config = dict(
    train_examples=97500,
    horizontal_flip=False,
    norm='layernorm',
    activation='gelu',
    inner_norm=False,
    residual_init='scaled_by_depth',
    lr=0.0021,
    one_sided=False,
    steps=17300,
    batch_size=64,
    weight_decay=0.2,
)
Rows from block 5, named by matrix and row number. Rows with one number belong to one attention dimension. Each number is 50 + 15 x the weight over the matrix's rms, rounded and kept within 0 to 99. All counts start at 0.
# v: attention query, key and value (stacked) (model.blocks.5.attn.qkv.weight, 384x128, the v third), inputs 0-63
# proj: attention output (model.blocks.5.attn.proj.weight, 128x128, transposed), outputs 0-63
v.64:28 61 57 63 58 66 63 40 32 56 34 35 30 42 61 43 39 27 53 47 60 33 48 24 61 72 82 51 53 48 57 35 26 50 44 45 25 67 28 41 38 53 56 55 62 31 40 42 53 70 58 61 92 46 57 63 50 66 34 45 61 49 60 56
proj.64:71 48 58 39 46 40 47 61 64 33 64 60 44 51 37 57 57 72 56 49 26 61 55 60 49 27 27 35 49 68 57 60 80 40 54 50 73 35 76 47 55 49 31 29 48 59 53 65 48 34 45 44 17 50 52 41 49 31 63 49 44 63 54 51
v.65:69 62 36 64 49 45 99 15 40 41 56 69 56 39 68 49 76 61 48 34 64 48 63 53 68 50 27 59 48 40 37 35 53 36 42 35 32 64 53 69 64 31 28 39 44 38 39 52 64 42 63 59 45 62 34 43 38 45 29 69 40 42 58 51
proj.65:46 37 67 33 46 55 13 82 61 51 46 44 41 72 45 36 26 49 55 61 44 55 45 50 39 45 79 34 61 66 65 59 51 59 52 72 67 41 39 31 39 47 69 49 49 60 59 39 56 47 28 53 60 35 58 57 61 47 86 24 46 51 46 55
v.66:34 31 35 21 59 34 50 12 48 31 52 52 36 49 60 71 46 33 82 31 35 08 66 42 47 07 67 73 13 61 57 29 34 36 20 71 62 40 48 63 66 42 47 60 62 50 31 54 37 49 52 70 42 62 33 50 47 49 39 65 52 38 37 21
proj.66:67 72 64 75 31 69 66 98 55 65 52 49 66 70 40 30 45 68 19 70 73 87 43 55 41 89 32 35 79 49 37 63 57 61 66 36 34 55 57 27 46 45 49 32 36 25 59 46 58 31 35 24 54 36 59 49 45 51 74 13 38 47 61 81
v.67:29 63 64 24 35 49 56 40 51 47 51 58 42 75 49 46 53 99 37 47 48 50 53 15 54 57 33 47 59 49 66 31 49 53 62 57 36 27 10 23 86 48 46 47 64 43 21 58 41 26 58 36 52 46 30 54 48 64 48 44 66 61 48 45
proj.67:75 59 28 72 53 57 40 77 57 48 49 26 41 27 54 43 52 00 65 58 58 48 40 78 48 51 77 73 40 55 33 60 47 48 34 43 56 57 93 66 35 52 49 28 30 37 56 46 54 69 41 67 55 51 59 38 49 30 45 57 54 50 60 58
v.68:56 44 68 34 66 47 47 69 56 58 62 41 52 26 60 46 55 57 58 43 60 39 67 60 64 70 49 83 44 70 76 50 33 50 70 37 44 22 53 50 27 54 83 42 42 71 62 94 53 69 56 52 37 37 76 58 59 54 58 63 67 54 57 65
proj.68:72 29 33 50 46 27 54 39 49 44 50 44 34 59 49 46 40 71 38 25 39 52 76 44 45 10 47 21 54 31 40 39 72 65 22 68 63 73 18 62 47 42 31 48 64 65 49 19 44 18 42 58 66 65 33 38 32 38 41 43 29 35 25 31
v.69:59 42 41 28 66 56 77 40 54 41 49 27 72 63 65 43 61 83 45 45 50 85 31 66 21 35 39 46 52 69 86 54 29 10 30 25 44 26 42 63 50 46 61 48 43 24 29 52 33 47 67 54 73 36 49 50 62 79 34 47 60 72 44 25
proj.69:54 57 62 61 45 52 39 49 50 47 56 54 35 45 34 45 48 26 52 62 48 20 69 54 74 53 49 44 47 30 31 44 90 75 57 75 59 52 44 37 44 43 35 35 48 68 68 61 36 47 39 52 29 59 42 57 33 26 62 58 53 26 47 48
v.70:57 66 37 55 60 50 45 29 19 42 27 58 56 38 30 65 91 47 41 93 55 51 71 75 63 30 46 41 33 44 55 84 63 36 48 67 99 55 67 28 49 73 58 55 31 40 40 42 70 53 32 44 41 42 30 39 59 16 59 66 29 43 76 39
proj.70:46 25 68 33 42 34 47 62 75 49 55 40 77 42 80 38 19 52 46 08 43 43 42 29 36 74 49 69 59 52 32 18 29 74 38 35 13 46 21 71 37 35 44 47 63 79 51 56 87 58 78 35 60 61 69 57 25 79 25 58 69 56 31 55
v.71:20 59 28 51 19 82 41 48 32 45 49 44 41 62 57 54 44 38 64 44 57 63 55 38 57 46 60 84 12 77 59 30 63 37 48 62 53 57 71 33 28 36 34 38 46 45 53 56 51 55 41 53 35 59 35 32 80 31 54 69 63 51 75 63
proj.71:72 45 65 43 80 40 65 57 50 52 56 56 66 49 40 44 60 58 53 60 32 49 52 57 47 56 44 12 72 34 45 57 50 57 51 37 50 42 29 64 75 64 59 50 62 44 44 47 66 46 63 34 55 42 65 66 21 68 46 40 41 50 28 40
v.72:53 54 74 69 87 48 47 66 35 69 73 34 46 76 32 59 61 81 37 57 67 61 70 66 45 79 47 65 58 69 42 87 31 40 19 57 69 71 36 67 61 68 48 72 22 66 23 50 50 25 62 45 66 49 27 35 50 51 32 42 54 27 59 40
proj.72:60 50 35 33 23 52 37 36 71 31 39 62 71 26 85 53 46 44 58 37 38 46 40 26 51 17 43 47 48 37 45 20 74 64 76 53 20 39 59 32 34 18 47 34 68 25 65 39 41 72 43 41 68 47 71 62 40 52 43 60 52 74 42 67
v.73:29 29 59 69 42 49 53 45 50 64 47 66 54 55 35 44 65 38 68 74 56 44 23 67 37 68 59 23 47 71 34 36 59 46 55 63 67 56 60 32 70 43 59 48 62 36 45 27 58 33 54 34 77 29 58 64 66 50 81 94 72 29 31 61
proj.73:74 66 64 31 60 55 60 73 65 57 53 57 61 62 49 47 45 56 39 28 50 68 96 35 69 43 59 79 61 26 64 54 31 57 28 43 47 62 32 80 35 53 49 50 47 83 39 69 67 64 52 56 31 74 56 44 45 24 37 29 23 48 61 15
v.74:28 39 62 33 49 81 55 49 51 51 79 61 40 27 76 43 22 46 54 28 38 44 43 68 42 39 09 43 31 37 43 41 40 39 64 66 68 58 43 57 29 30 33 41 79 58 59 11 43 41 78 58 32 25 55 71 28 38 65 67 67 65 83 50
proj.74:56 57 41 67 52 26 49 61 43 45 22 50 67 71 26 46 75 45 42 67 55 56 45 41 46 48 82 62 73 65 54 70 62 52 38 20 19 59 48 58 57 59 65 66 35 40 54 71 70 63 30 45 52 85 46 33 64 55 51 27 31 37 15 54
v.75:48 31 38 30 61 60 31 41 34 56 34 33 43 65 47 43 58 68 68 37 54 39 79 83 51 64 62 37 52 48 57 48 64 49 42 53 51 64 55 59 48 65 73 53 53 69 48 51 51 60 50 73 33 54 50 56 83 43 26 47 63 74 47 65
proj.75:42 72 61 73 39 49 69 46 60 60 63 50 45 44 48 46 62 41 39 51 50 61 31 20 49 40 49 76 47 58 54 47 39 54 63 33 39 37 50 51 45 37 29 49 45 28 56 61 43 54 57 45 61 47 43 53 23 53 64 67 41 42 59 36
v.76:55 25 33 41 44 86 22 89 48 55 81 79 89 29 25 33 51 89 63 39 57 60 63 22 58 57 56 64 19 56 73 49 70 38 55 69 70 70 38 64 53 27 61 53 62 58 70 57 55 49 31 65 37 14 76 38 63 69 52 84 54 71 25 60
proj.76:56 69 62 45 38 28 84 25 57 51 23 30 29 72 75 52 54 13 33 45 58 72 57 75 35 29 52 54 70 44 47 48 21 69 42 39 30 47 67 27 54 48 29 47 48 45 36 33 44 54 44 40 56 75 45 61 16 30 49 16 26 17 63 25
v.77:49 52 06 33 55 46 65 51 48 55 50 56 48 59 43 66 55 25 66 70 59 54 76 59 28 68 31 11 65 62 19 30 61 40 29 70 46 43 33 21 62 22 48 52 25 43 66 57 52 24 70 50 57 14 20 58 37 60 45 46 51 61 58 43
proj.77:43 67 93 72 46 66 40 51 68 33 62 50 57 43 62 25 60 63 40 28 45 40 33 56 80 18 51 84 42 49 66 75 43 55 69 30 47 57 63 87 44 59 62 47 63 58 47 46 60 78 25 55 35 67 72 51 67 41 65 65 50 38 58 34
v.78:33 46 58 45 46 66 63 59 48 80 17 49 48 51 39 72 34 41 37 38 38 54 22 89 82 49 81 44 65 44 41 47 25 72 50 43 48 30 57 45 47 34 95 43 59 36 65 32 38 62 36 32 90 55 66 66 22 44 63 46 29 52 58 71
proj.78:57 62 41 55 70 40 40 59 43 23 59 57 45 44 42 31 42 64 62 71 47 47 70 10 34 55 41 60 43 39 65 37 76 23 58 60 69 76 34 58 58 67 22 64 51 60 34 75 51 25 73 45 11 41 36 34 81 51 47 54 62 43 52 24
v.79:17 64 58 64 26 36 41 54 38 32 57 32 52 76 41 48 43 52 32 35 39 12 64 51 55 43 91 58 56 38 38 45 68 49 21 90 27 45 14 79 81 54 50 53 54 32 61 46 37 23 59 64 49 52 33 50 45 58 47 37 68 44 33 43
proj.79:61 52 57 33 57 75 70 42 48 80 45 64 31 51 55 34 56 34 59 67 42 86 31 65 31 67 32 54 39 72 69 40 42 63 60 16 56 51 93 12 45 56 41 36 49 43 34 49 26 75 54 43 56 48 46 58 58 42 64 64 52 65 82 73
v.80:45 66 35 41 36 71 68 42 68 40 83 41 52 33 37 68 31 47 69 48 49 46 49 88 47 61 65 65 48 48 46 61 62 61 44 65 46 61 32 45 25 83 52 51 49 48 28 63 43 50 75 51 01 45 37 57 41 17 16 49 52 16 48 65
proj.80:53 40 55 57 47 23 49 54 31 66 22 63 41 69 71 21 50 56 25 53 70 66 47 25 53 39 46 52 55 38 55 36 51 31 46 34 50 43 49 43 59 32 62 64 48 44 78 37 54 54 48 66 88 66 52 53 66 80 84 53 55 78 35 59
v.81:62 42 69 62 50 11 07 53 36 59 40 59 65 38 28 26 44 54 79 55 51 50 50 29 40 68 25 34 36 51 39 67 66 75 27 50 65 43 49 45 62 52 50 36 68 43 54 69 44 53 41 49 51 54 68 55 42 57 64 25 36 34 16 10
proj.81:37 35 36 30 65 81 90 59 57 47 60 38 38 46 75 60 52 36 21 58 36 54 27 63 44 43 73 78 79 54 47 16 34 41 76 36 22 56 52 76 40 54 61 61 44 65 67 38 63 63 53 68 35 50 31 29 50 51 32 71 69 62 78 79
v.82:48 46 78 36 42 45 77 38 53 46 48 65 39 48 53 50 26 51 39 34 58 44 22 58 55 36 53 63 43 50 39 45 59 48 31 25 65 73 28 26 62 33 49 56 49 54 68 62 54 57 73 51 39 24 47 39 46 50 38 81 54 75 83 21
proj.82:58 46 29 54 52 49 23 58 65 53 65 63 68 62 57 43 73 47 35 50 30 52 75 51 57 58 36 55 52 56 49 68 45 47 68 68 39 34 70 67 33 39 42 42 43 50 35 28 68 50 25 44 65 69 51 64 49 37 64 28 51 22 17 61
v.83:33 40 18 57 39 31 26 55 28 52 40 37 48 63 56 40 62 44 53 51 40 12 81 73 67 65 62 50 69 61 69 46 64 43 27 53 57 22 48 55 27 48 56 62 49 36 49 46 56 43 22 56 60 29 61 71 52 71 56 34 65 31 41 44
proj.83:62 63 74 47 48 85 61 26 63 46 62 42 44 37 43 60 51 52 55 53 65 93 34 32 28 32 45 45 36 53 43 47 30 68 70 56 47 57 60 31 76 59 35 21 47 64 50 58 58 64 77 56 31 53 42 34 43 32 41 76 46 70 77 56
v.84:66 40 58 41 70 79 39 60 40 39 42 78 56 69 54 68 41 69 48 56 76 51 55 58 54 76 34 64 62 64 48 75 53 55 59 39 69 49 72 49 45 48 70 65 41 45 73 46 46 43 59 24 52 80 91 34 32 13 68 80 44 79 48 53
proj.84:46 53 35 61 49 17 47 47 61 57 34 27 48 10 51 48 42 45 65 43 35 67 53 35 58 32 62 34 58 27 73 23 50 53 42 73 47 49 19 63 52 48 38 50 73 37 30 43 49 49 49 41 73 18 14 56 62 76 42 43 45 33 70 46
v.85:58 37 55 60 52 34 36 42 81 54 66 44 73 52 48 72 69 78 36 49 48 28 78 32 48 88 30 50 67 68 33 52 32 33 48 24 33 38 34 73 37 23 53 45 36 66 58 35 59 31 70 33 60 98 28 80 57 44 37 43 25 60 33 57
proj.85:33 54 43 36 53 64 41 48 28 43 25 46 37 28 50 23 37 20 73 58 58 71 20 55 60 32 73 51 39 35 66 60 60 73 47 50 65 52 63 43 44 87 61 55 68 44 46 82 44 74 06 76 34 07 49 16 64 67 61 51 73 49 70 43
v.86:49 57 35 37 33 15 38 32 30 45 83 18 35 35 62 59 37 19 33 63 58 63 51 61 45 63 35 42 78 64 83 46 58 53 67 23 82 65 65 42 43 52 49 52 53 65 67 71 52 36 42 54 38 91 46 35 50 43 17 40 50 29 50 48
proj.86:53 33 53 60 57 76 57 44 76 68 43 76 61 73 52 45 64 68 61 35 43 23 62 49 61 34 56 47 29 45 20 65 52 49 47 73 35 36 39 46 48 32 56 54 34 38 28 41 54 51 56 58 69 27 53 65 50 65 61 63 42 54 45 41
v.87:65 65 59 44 39 41 27 67 47 56 46 36 53 40 53 50 55 59 57 67 52 24 40 42 57 53 38 64 31 65 56 24 42 54 51 70 64 55 56 54 50 25 38 47 70 55 76 38 57 77 34 37 64 62 35 29 36 43 66 48 43 34 65 14
proj.87:49 46 51 62 54 68 71 55 53 30 48 74 52 55 49 45 33 47 51 44 50 72 41 56 53 42 71 37 74 41 44 56 33 46 53 36 50 43 50 63 54 58 62 65 48 54 28 59 52 30 73 65 35 43 52 56 50 62 43 44 39 72 45 75
v.88:29 44 35 73 27 36 40 48 47 51 38 41 51 59 65 67 75 45 30 38 54 45 48 51 67 39 79 69 20 65 41 41 58 54 73 42 60 19 29 43 54 83 89 39 57 55 57 64 31 44 45 54 22 47 40 16 40 34 66 59 63 59 57 55
proj.88:64 49 43 30 61 62 59 54 59 48 57 52 52 50 45 31 30 50 65 67 59 52 61 53 22 59 12 37 63 24 65 62 69 49 32 56 37 75 50 69 41 56 26 59 33 48 64 35 38 58 44 64 62 49 59 78 77 73 37 49 65 43 44 56
v.89:46 63 23 67 53 54 50 49 56 37 74 65 46 45 29 44 57 57 49 62 56 53 64 38 69 52 38 77 19 22 29 32 54 67 24 22 37 19 42 16 37 37 41 60 36 65 61 52 48 65 60 46 26 50 52 67 52 63 33 56 69 34 62 38
proj.89:57 40 66 30 32 49 45 59 38 54 38 36 55 45 66 57 36 40 47 40 72 45 45 57 49 39 66 26 64 66 57 81 51 27 65 62 59 69 53 82 59 62 68 41 62 39 29 60 51 43 38 62 54 57 55 31 55 46 55 44 37 58 21 46
v.90:85 61 30 57 44 30 44 23 57 46 55 69 55 55 23 80 25 53 88 59 48 65 35 68 57 32 21 44 41 41 58 55 36 45 57 52 57 75 63 49 51 25 56 53 65 44 50 69 58 40 89 52 66 43 47 57 69 62 60 52 28 70 43 31
proj.90:22 53 57 49 48 52 57 82 33 41 55 57 60 57 66 17 60 41 26 40 53 40 57 48 38 74 92 55 51 68 31 53 60 32 40 62 54 24 47 38 60 60 33 25 29 44 35 26 61 54 16 21 41 44 47 53 22 30 55 57 55 18 45 69
v.91:71 51 84 67 32 69 77 36 50 48 58 64 14 64 35 22 20 35 18 38 46 59 46 52 63 54 75 80 34 71 50 35 49 64 93 20 56 36 55 48 38 53 52 49 36 33 27 30 66 42 65 33 49 41 54 56 68 27 38 24 61 38 64 40
proj.91:53 50 24 39 58 28 33 64 58 50 46 36 77 26 55 99 55 76 65 47 41 50 70 32 44 50 30 16 64 27 48 55 63 29 17 86 57 65 43 44 52 50 48 38 48 64 47 60 62 46 61 50 66 55 46 40 43 54 49 64 43 55 38 61
v.92:41 62 34 60 65 28 49 53 49 56 62 46 39 58 87 71 28 66 63 68 53 65 58 51 11 63 62 50 54 66 39 35 41 71 46 39 61 60 50 45 41 23 31 79 49 59 51 62 68 42 59 57 59 48 82 64 54 42 38 49 51 84 35 59
proj.92:57 48 78 42 36 73 68 43 54 53 47 56 78 43 19 53 61 62 48 25 33 32 52 44 85 27 32 29 35 31 54 58 46 46 54 72 48 37 50 41 49 51 52 31 44 38 48 48 59 41 44 12 48 41 36 40 38 57 42 63 36 26 63 30
v.93:62 31 51 32 57 44 36 60 30 61 57 50 55 45 71 36 37 30 31 58 60 69 55 56 55 52 41 21 45 51 70 43 34 56 23 33 39 65 52 47 53 64 48 59 44 49 44 52 64 25 50 63 65 50 30 68 46 74 60 54 49 71 41 53
proj.93:44 65 47 78 40 60 63 38 83 29 58 44 39 60 33 73 77 57 66 44 32 34 50 47 44 48 42 78 50 53 35 67 75 46 79 79 49 34 60 51 51 49 47 47 62 35 64 70 60 67 41 48 40 38 73 43 51 23 46 46 55 35 62 58
v.94:62 50 68 48 52 32 68 71 08 55 30 32 39 55 28 69 36 76 42 39 59 65 56 49 48 59 37 36 57 47 35 22 38 77 66 64 15 70 54 58 60 51 52 65 57 54 33 23 60 84 39 45 34 54 42 58 55 56 41 65 24 22 43 55
proj.94:35 73 56 74 49 65 36 37 67 66 62 62 53 52 61 32 73 26 57 76 29 52 31 56 65 56 76 62 34 64 57 62 43 25 39 41 71 31 54 37 52 32 47 35 51 27 68 78 55 28 61 51 66 43 54 52 37 47 40 35 65 76 76 61
v.95:59 79 38 17 53 67 68 97 24 53 65 70 28 23 56 42 46 60 55 44 50 51 54 25 44 22 87 30 29 41 32 53 75 36 42 49 42 41 63 87 69 49 49 58 37 58 44 56 63 51 44 72 52 40 58 64 56 75 52 82 74 47 28 36
proj.95:30 18 61 71 56 39 44 08 85 44 45 39 80 76 47 43 59 44 42 59 87 47 40 78 58 67 23 54 67 60 56 58 18 70 69 64 45 49 47 10 45 49 42 26 71 37 42 49 39 41 39 52 38 52 61 49 30 33 58 21 33 32 74 52
v.96:27 49 28 91 60 46 73 46 53 34 28 28 47 56 48 26 58 63 53 46 56 56 76 46 71 15 77 55 34 34 63 31 27 52 46 27 68 69 60 42 74 45 61 72 69 23 27 57 51 50 41 60 71 55 66 39 50 79 67 41 74 26 42 74
proj.96:78 44 85 24 55 62 43 32 44 71 81 49 45 66 52 67 53 38 43 47 42 39 44 66 43 78 40 51 49 65 51 46 90 53 41 70 47 32 30 37 27 54 32 22 31 83 59 66 43 44 61 64 31 49 48 68 58 20 36 64 50 54 39 23
v.97:59 63 44 39 46 39 53 77 79 53 54 67 61 37 71 64 46 42 48 74 41 90 03 66 49 60 58 32 53 63 43 53 42 55 47 34 50 47 56 76 36 16 51 29 42 62 27 39 59 65 31 50 48 35 01 63 62 38 62 54 47 36 35 24
proj.97:34 39 43 53 56 62 42 44 36 41 37 51 41 42 35 36 55 55 56 38 52 13 62 32 48 49 30 75 68 41 45 60 50 45 48 60 60 69 39 68 49 76 70 82 75 52 80 66 60 42 76 48 33 69 91 32 56 53 37 49 52 68 55 64
v.98:26 53 35 43 29 73 49 61 49 66 64 67 43 53 18 49 69 52 76 47 49 49 63 35 28 48 48 51 65 12 57 33 51 18 56 46 43 73 62 59 29 37 74 51 23 30 36 35 34 36 48 40 40 64 13 25 42 70 63 52 08 85 67 66
proj.98:54 48 71 47 54 36 55 33 54 29 32 66 79 65 70 55 38 55 28 52 46 37 26 67 59 62 45 53 29 89 32 75 30 54 53 62 71 38 52 63 62 68 28 65 80 60 73 54 50 61 57 37 58 31 88 68 50 39 33 58 73 21 33 30
v.99:59 49 57 43 43 40 55 53 76 43 82 53 63 57 47 34 53 83 45 50 35 19 53 45 78 50 87 57 66 74 65 28 49 55 21 32 52 59 53 42 32 63 59 46 36 63 81 75 30 46 27 34 65 40 48 28 23 56 74 34 68 59 60 25
proj.99:52 45 43 35 55 59 32 41 21 46 32 36 15 46 67 61 49 24 48 45 60 76 60 62 12 55 16 43 45 22 35 75 45 45 68 63 48 45 52 51 62 44 39 38 56 54 16 22 00 51 72 76 44 48 61 47 58 46 14 58 43 39 26 62
v.100:38 41 81 42 67 35 78 45 41 63 74 51 53 80 52 38 51 20 64 73 55 56 49 58 64 42 52 58 69 34 62 60 54 54 43 36 64 81 71 59 74 39 52 26 63 70 56 88 55 58 54 68 95 50 60 61 51 38 34 59 72 59 55 54
proj.100:72 50 26 67 54 67 36 61 43 40 43 65 44 42 43 61 43 73 53 42 72 53 44 41 56 77 52 46 38 67 40 45 53 51 64 63 38 31 27 39 32 39 51 71 45 40 39 32 53 30 46 26 14 56 50 49 48 41 63 52 30 44 42 44
v.101:43 08 30 40 50 44 59 82 19 60 60 70 66 33 14 38 52 59 78 45 53 31 28 52 36 37 45 56 64 36 61 39 47 58 45 63 73 36 78 45 28 22 10 49 63 48 62 76 72 55 52 59 54 40 59 60 48 07 60 48 53 43 26 81
proj.101:49 91 75 55 60 62 39 20 79 29 47 33 31 49 79 57 48 39 35 59 48 79 47 40 53 55 52 52 60 38 44 51 46 55 52 38 38 74 21 68 75 82 97 44 58 51 41 17 48 47 49 62 42 40 53 27 54 69 40 61 41 50 92 29
v.102:83 68 88 51 50 73 41 35 63 59 36 48 49 45 55 34 49 39 81 40 58 80 81 21 34 70 48 28 30 23 35 53 43 32 46 48 84 55 56 73 54 64 26 60 38 29 50 55 52 25 53 44 23 35 30 56 53 65 35 27 44 23 33 42
proj.102:33 30 19 44 65 52 61 58 44 31 52 49 44 60 38 65 55 52 37 63 41 30 25 72 67 49 41 87 60 68 58 33 54 69 51 48 16 59 47 41 54 37 76 51 69 65 43 58 60 74 44 48 67 61 68 41 51 18 63 82 46 69 71 52
v.103:29 46 67 50 72 23 55 36 17 44 25 52 33 27 49 55 71 52 43 37 49 48 74 54 56 46 31 43 38 72 70 40 47 64 88 69 25 70 39 71 33 23 65 53 21 35 54 43 39 48 60 44 54 41 49 66 31 55 93 63 57 32 17 62
proj.103:78 64 37 45 31 71 46 51 71 46 58 28 54 44 36 53 23 54 74 71 32 50 16 37 53 58 87 62 48 25 35 43 47 57 12 29 67 25 66 38 58 73 25 33 81 60 47 61 24 47 55 69 47 60 40 50 64 35 10 48 39 67 83 24
v.104:44 44 36 43 60 43 54 56 83 46 65 51 49 44 50 94 23 99 45 49 54 42 28 61 64 47 58 52 35 48 43 31 51 46 40 53 63 74 10 64 54 46 41 21 42 37 59 53 49 35 42 50 40 57 35 64 25 59 56 38 21 67 28 57
proj.104:58 61 70 67 31 65 52 55 16 58 39 45 54 59 48 14 78 02 60 66 49 59 43 55 49 71 46 58 64 56 59 58 45 56 67 39 40 37 95 49 42 48 57 68 68 57 39 55 44 65 52 53 49 44 73 24 72 40 53 62 71 48 74 40
v.105:54 41 55 52 35 40 53 61 17 27 49 40 25 61 31 38 31 81 50 29 44 50 60 27 59 77 72 63 53 33 53 75 41 43 61 40 35 47 36 48 50 67 44 48 64 45 55 46 40 58 75 55 48 51 70 29 70 39 05 55 55 38 55 32
proj.105:63 52 43 48 54 56 53 34 82 68 51 45 67 44 72 63 54 28 54 52 59 61 55 62 45 20 28 42 50 70 61 25 81 53 53 67 51 51 42 39 58 37 59 31 24 53 32 45 22 49 09 45 55 45 40 62 14 62 82 32 51 58 38 68
v.106:49 62 36 70 61 74 66 35 27 56 50 53 63 70 39 70 53 68 49 39 43 47 74 61 28 52 98 65 69 58 61 33 42 47 29 33 53 49 31 56 23 62 59 68 65 15 59 59 51 53 64 43 58 76 77 74 58 37 32 64 87 44 84 48
proj.106:48 44 66 35 52 38 41 38 59 52 48 40 25 34 55 40 39 30 66 64 61 65 40 59 72 53 21 29 38 36 57 75 73 48 64 62 54 49 59 39 66 56 44 35 43 78 52 48 51 51 57 55 46 31 17 26 45 77 48 46 43 87 48 67
v.107:31 11 93 54 27 62 43 40 14 51 42 56 20 52 80 29 30 72 38 55 32 56 51 99 58 35 53 59 75 28 64 43 72 74 42 64 32 77 70 53 38 49 65 60 47 67 61 55 43 49 51 29 53 59 43 45 86 69 23 31 74 65 39 57
proj.107:79 81 12 41 68 29 47 59 89 49 61 36 89 43 29 66 57 42 56 41 54 54 57 19 42 56 56 30 31 78 46 61 27 34 56 39 44 18 37 38 63 49 30 24 45 48 31 35 54 33 45 55 33 42 58 45 14 37 75 74 22 39 61 43
v.108:51 85 56 46 78 25 57 68 12 36 43 53 27 74 31 87 44 58 54 49 58 61 45 45 54 74 61 62 22 44 45 58 60 28 55 27 29 73 26 43 69 30 63 62 53 58 31 47 42 62 74 57 36 55 50 54 65 10 40 42 54 25 80 49
proj.108:52 45 48 59 09 55 47 42 75 61 51 62 74 34 71 27 49 47 52 36 29 41 51 50 52 28 28 54 71 75 51 40 38 56 56 69 77 43 67 51 32 57 42 53 33 27 69 40 29 50 35 38 71 54 47 52 26 70 26 46 46 76 20 65
v.109:41 60 60 25 49 33 52 46 71 52 48 40 30 46 76 79 66 44 85 54 31 39 60 37 41 31 76 62 80 55 55 72 37 54 76 24 68 68 74 61 64 46 41 42 56 30 54 40 61 47 43 56 26 29 46 76 37 72 49 54 72 77 68 61
proj.109:60 41 48 68 65 67 50 53 36 50 65 77 74 66 39 35 37 66 36 52 62 56 46 64 52 65 23 40 19 67 38 29 47 30 36 84 35 37 37 37 39 36 53 67 47 75 31 69 60 48 50 77 56 82 48 32 68 37 53 36 36 28 17 27
v.110:67 51 42 46 51 36 54 47 38 50 60 39 63 46 72 34 43 65 40 64 63 60 45 37 33 27 44 48 40 62 37 44 22 42 46 57 76 78 63 22 54 40 79 56 55 46 34 54 59 47 48 50 29 61 39 49 70 49 54 58 50 36 58 30
proj.110:41 49 53 62 53 66 52 66 61 61 40 51 33 51 37 67 63 34 64 60 56 53 46 68 59 72 60 59 63 40 68 53 77 67 32 40 30 32 44 69 52 50 33 36 53 56 58 45 57 50 58 62 63 47 70 51 32 42 52 51 51 62 57 69
v.111:50 33 69 49 53 57 68 29 58 36 61 36 43 56 45 66 45 35 33 41 54 29 49 63 71 02 56 34 57 33 61 64 28 47 99 83 37 47 55 72 37 61 90 69 57 46 51 22 52 48 44 55 48 45 54 56 39 45 37 55 89 57 39 90
proj.111:58 59 47 41 60 37 34 58 28 64 30 41 53 53 44 29 44 65 63 49 37 55 62 48 31 80 46 49 31 57 47 28 86 51 00 32 65 41 16 00 48 51 27 22 23 58 59 82 48 49 55 57 54 36 45 65 63 65 64 47 29 41 56 38
v.112:30 66 48 42 61 39 49 70 85 59 54 17 67 70 27 60 39 21 29 62 43 62 55 58 15 43 36 40 58 65 42 20 47 45 99 57 52 78 36 58 81 43 37 30 32 39 43 56 57 34 35 33 38 46 69 25 57 54 23 60 40 44 66 73
proj.112:62 39 44 56 36 51 47 30 28 53 50 88 43 37 68 41 59 80 71 32 53 31 51 36 71 50 49 46 42 16 58 57 63 39 11 52 60 28 59 39 28 55 58 60 63 62 58 51 56 57 73 57 62 54 43 73 41 44 69 43 56 50 21 24
v.113:52 75 44 39 36 44 31 82 51 55 47 49 61 64 28 13 55 45 66 43 55 30 41 67 55 51 76 27 52 70 22 61 52 67 68 58 50 60 45 35 49 31 64 39 63 22 65 85 55 46 43 70 48 74 51 45 40 54 44 52 76 88 39 49
proj.113:39 27 59 60 64 56 83 27 62 47 54 77 39 53 68 73 73 69 41 64 34 75 64 52 63 49 29 58 52 39 67 37 47 33 36 51 60 55 68 56 66 73 36 68 46 63 33 32 55 41 53 38 50 26 50 51 56 33 77 50 18 27 58 53
v.114:47 32 47 26 21 06 39 46 40 49 29 61 43 53 65 40 33 51 28 43 51 38 68 56 84 54 65 42 40 19 60 15 52 76 65 53 84 15 64 61 61 55 74 62 36 62 38 41 42 37 54 49 56 09 17 41 47 29 40 51 65 57 63 26
proj.114:48 71 29 70 59 85 53 58 53 57 61 33 56 37 45 46 62 56 67 53 36 65 41 35 25 45 12 82 65 67 43 86 62 26 46 53 23 84 21 53 36 50 63 50 69 45 67 53 68 62 38 47 51 91 65 49 57 58 61 46 42 41 39 60
v.115:40 24 43 64 35 50 60 71 42 66 27 53 73 54 40 78 40 49 33 56 33 23 47 90 32 32 22 55 46 51 75 65 56 63 46 39 46 33 19 63 54 38 44 39 32 90 74 26 50 47 36 52 51 27 08 61 61 61 34 84 20 20 18 58
proj.115:56 67 41 33 52 52 47 32 41 49 51 47 42 35 79 31 54 43 48 59 66 79 35 10 68 59 72 42 55 52 20 44 40 52 52 27 41 49 80 49 35 34 61 63 72 25 45 75 55 69 40 45 51 61 88 46 29 53 48 00 70 68 73 17